Weights of a small audio frame classifier: norm layernorm, trained on single English command words and digits, spoken by a formant synthesiser in many voices.
Rows from block 6 of a small audio frame classifier, named by matrix and row number. Rows with one number belong to one neuron. Each number is 128 + 32 x the weight over its row's rms, rounded and kept within 0 to 255. All counts start at 0. Numbers have three digits each.
After each neuron's rows are labels from the 100 clips, of 14976, where the neuron reaches its highest value: "peak on" is the class under the peak. Only what is clearly more common there than usual is listed. The data: single English command words and digits, spoken by a formant synthesiser in many voices.
# fc1: first MLP up (model.blocks.6.ff1.fc1.weight, 768x128), inputs 0-127
# fc2: first MLP down (model.blocks.6.ff1.fc2.weight, 128x768, transposed), outputs 0-127

fc1.559:103209057127124101170066157129126107109120148126150125116153226150098073166169119143096111140117105166129169158120139104187150140127113099090118119081137111137116118172132121165134070140132155220033073105135190120096148099078140106141133142109117122140098148102102107087175136158110167127125184121139147109089070134154077141161087115144103139109137077124159151162132117128140125146073
fc2.559:137131179128118152140075169093095135154158098164130173140113134164177113167139139051167124129173097147084148119084108107128093161130146152178099164131169113165082141091157176140204123118118133164111150109084151125082127051145170122105085173139122170151120173136158104203082124149096131142132177144131187123108158172155147167141195113119087129112115137103047124085125172138133135156176
peak on: /ɹ/

fc1.399:123089068153109118150063079113131086118122098105140150146135128119140132154195114080153164132099117111133133097119119097132162158169134149157121108215084129131102094195130136078115089165143187130149144190142123124110102114169113130144161133130111089214095176119089107148110097188092109176128101141106106159107105163172149099166163149105106131163078062104089155105153127108070173125203
fc2.399:086098133134155101076100191109160139093193105154122154098105201108143173102109150105110118129146068141113115162191135169130146130094148128113144156131120098116063126071103175195115095105112148129086119127113194170059099096127097146153106086074080152109108113159153163113151112113083177201130098138147139138083083155147137119134149139141102177116138111206123153147097125112128179071160
peak on: /ɹ/; /ɝ/

fc1.436:106181096140139115139121158106157148124135109112067170128156137153108107108167099110101125139117112135157135115123172096189111085132146174107140114166196089172066114166164150128129112100152157141091185117136113100138070157075109102129147141136143136196199113147107117187092108081063133113158177153095155092127131109179138166123181164170133106131079056126121138179165168110076168121063
fc2.436:104139111124160132174107139124068155103175114141099142115110167143102131177086145128152117136146080146122150154204124167144184136079181118123109115163187071104083137087065125142157058164083091134083131121114155119100131157168079102160113175136176128190116146128122132144094122112105186156139152160071120109132077166116134140156139163121128158098090148194163147156172130158165062059150
peak on: /ɹ/; /l/

fc1.367:129115135169141141135132116113184129166161146148133117142052043114107116111104161093147123113099097127145125073132120125151187094133134135166110132073148112196090149187111105109140003161176148121158050141124122144069122121128137156114150152109150131138093156120147133075152102151134142204167056124114108060112118088149171120167115188116128165154111130084088132128148119118094132107130
fc2.367:122145103162168118114054144102139179088142117150145155073162116121213134152103112076134074080154086146130077119159154128138125106132117117140151103155104114140130207127115075144124111133114084089099099138135169157148100123093187157113162136106091099099125130176171097091170118173089140177161118074098150103119086090167121142135173135126098202133135115195144156149096159109151147032139
peak on: /ɑ/

fc1.81:132148125162133059074177088078188163129091171109146128169139089118101141163091188074093127165097112158190116111148150140186157176158092116106100072164140079127131092110138137176148162120144086127111084126094174133128141117145099110145141123134136168098119124145075147148084088124157129075085115161190074138180133089128160079097138150149130136083114052142112122124073167151114090125172
fc2.81:141127145132083112114117132114033126104180143175066123137128122118106141129108098141109128100159158145150124151150143132131178096051221111144123092110172097121058152125089099205111085141044135154099132102104120125124140113137112146156089122115137104119166134169117144148108099148137124207187135127136095085128078159090088075131165126148120175127187112186160113101130156141147170073167
peak on: /ɹ/; /l/

fc1.368:056116106093088094149133145126112150201130103160115125076064177148138117145108150100184131131102086200118192135133117147156170175153137090138113075129172152141191112130085121078110148125106155097097105136170146120132147127127135124037088130185113133166123122158141129131104112148157116150149158166148125067082132115099139189097191163143096078116157157163053145137116143155116091165170
fc2.368:099107097075158120126134175173160114083122137159079183112151171113071135144147133125105079082117101141104175134142093139154141099134178181189068120104092151155171056103092143133142117087147166094117099136207116139158100131133117164082093146109183126091196104145122222126144170183105152159096077117126160156103103093089151125116120105134121150128118155127124086145127097152114068171108
peak on: /z/

fc1.206:124131030135109159094086086098155098143128119123147111074088153123185104080149100100068116124069107170175174151133141159098100124172173140059126086094122184127110132153100073140072106143144130098116163119140080128138110067136088135099117173116100143134108111152129153132094105128118078127123092111109153117138140147042071160157155093151063116120133123080160178138113179151061135126124
fc2.206:127116112093148016127153111109134143125134135091120120187125097120107141208070165114138061128133105110160137108154124100150196092106168098072158109090107137078072127080086119149083137064098138098043161127096163160099106120124081154094103127101136114105130151137119146100111140114119174141112113109104100104124082105206149113138141149122095116085130131201122137161143145124198136092163
peak on: /z/

fc1.487:094158137104129098152148129117147082144145098105107163097126116138117135118146163137116094189131126204160142137164117166153119169063057111135124192144139117072094079143131094202152132100108115134150122116112154144100103128134077072167111092124184160148154175139144098167167118060098152223100152117090143115102102093123141081109197197186097133088122124157142095116115133110187145139125
fc2.487:077131117141144170155077171122186152072150195196102169139136135146153147148100150127138085129176078118157100123135165125110068135051211174090118129165149105134094152148131170125178090160097119149109149113143155103142115092114089135126168075137149135149127137133141114132104068134128118159146088180136154108149072186131102129118191138090088113142136100142124130184137174131071076062150
peak on: /ɹ/

fc1.520:078209114131105085096143122079123160124129093185152115167107056135134078077083095081133130116117126125099124132092137072148173124111168153088111109124134113139091109151127165150145053133167126133099091099095165113064112161088154118109171164120127107088064108157117152106128105149074119154124092136079183109109071123061164167167128190102165165093113116102134164156124176108086147156123
fc2.520:127131138093143052119069170154077089101138140118127115157134138156144153194091141104179098091128079129112121155255118149171110081109175113096053146114171088099106172145111113181140075108123107167156128138104156131109106075095108137139147134123086122195147121153175120090160110155124172167176107122125132135095086109169157111110140129137098152142103121167091122158157123115156172092111
peak on: /ɑ/

fc1.77:076112126133122138122192084126137104098104138112060146073140140158117116056107103072141141154086169174142103114184119125128128174097133169152086121083102132166093186106151092140113132160164126127175200165161043114131110132158100089121142190173159116160109100135098218137120144147131102123203165176119146080100167135131121125144115145123129104086161099177135135183104098160122114142140
fc2.77:083065104135159120145084150178059098076138131137129164151110112157128187137099185106099171185143054127148109165183125134176175094155161161079105155117098111067082089130106104141105109106153137135161139125185165168073125102157109164144069120147153157183114118118119157125126133096136190118131083112148127111113104145133137133145122187109116123104140079140153177199113136174097152070163
peak on: /ɹ/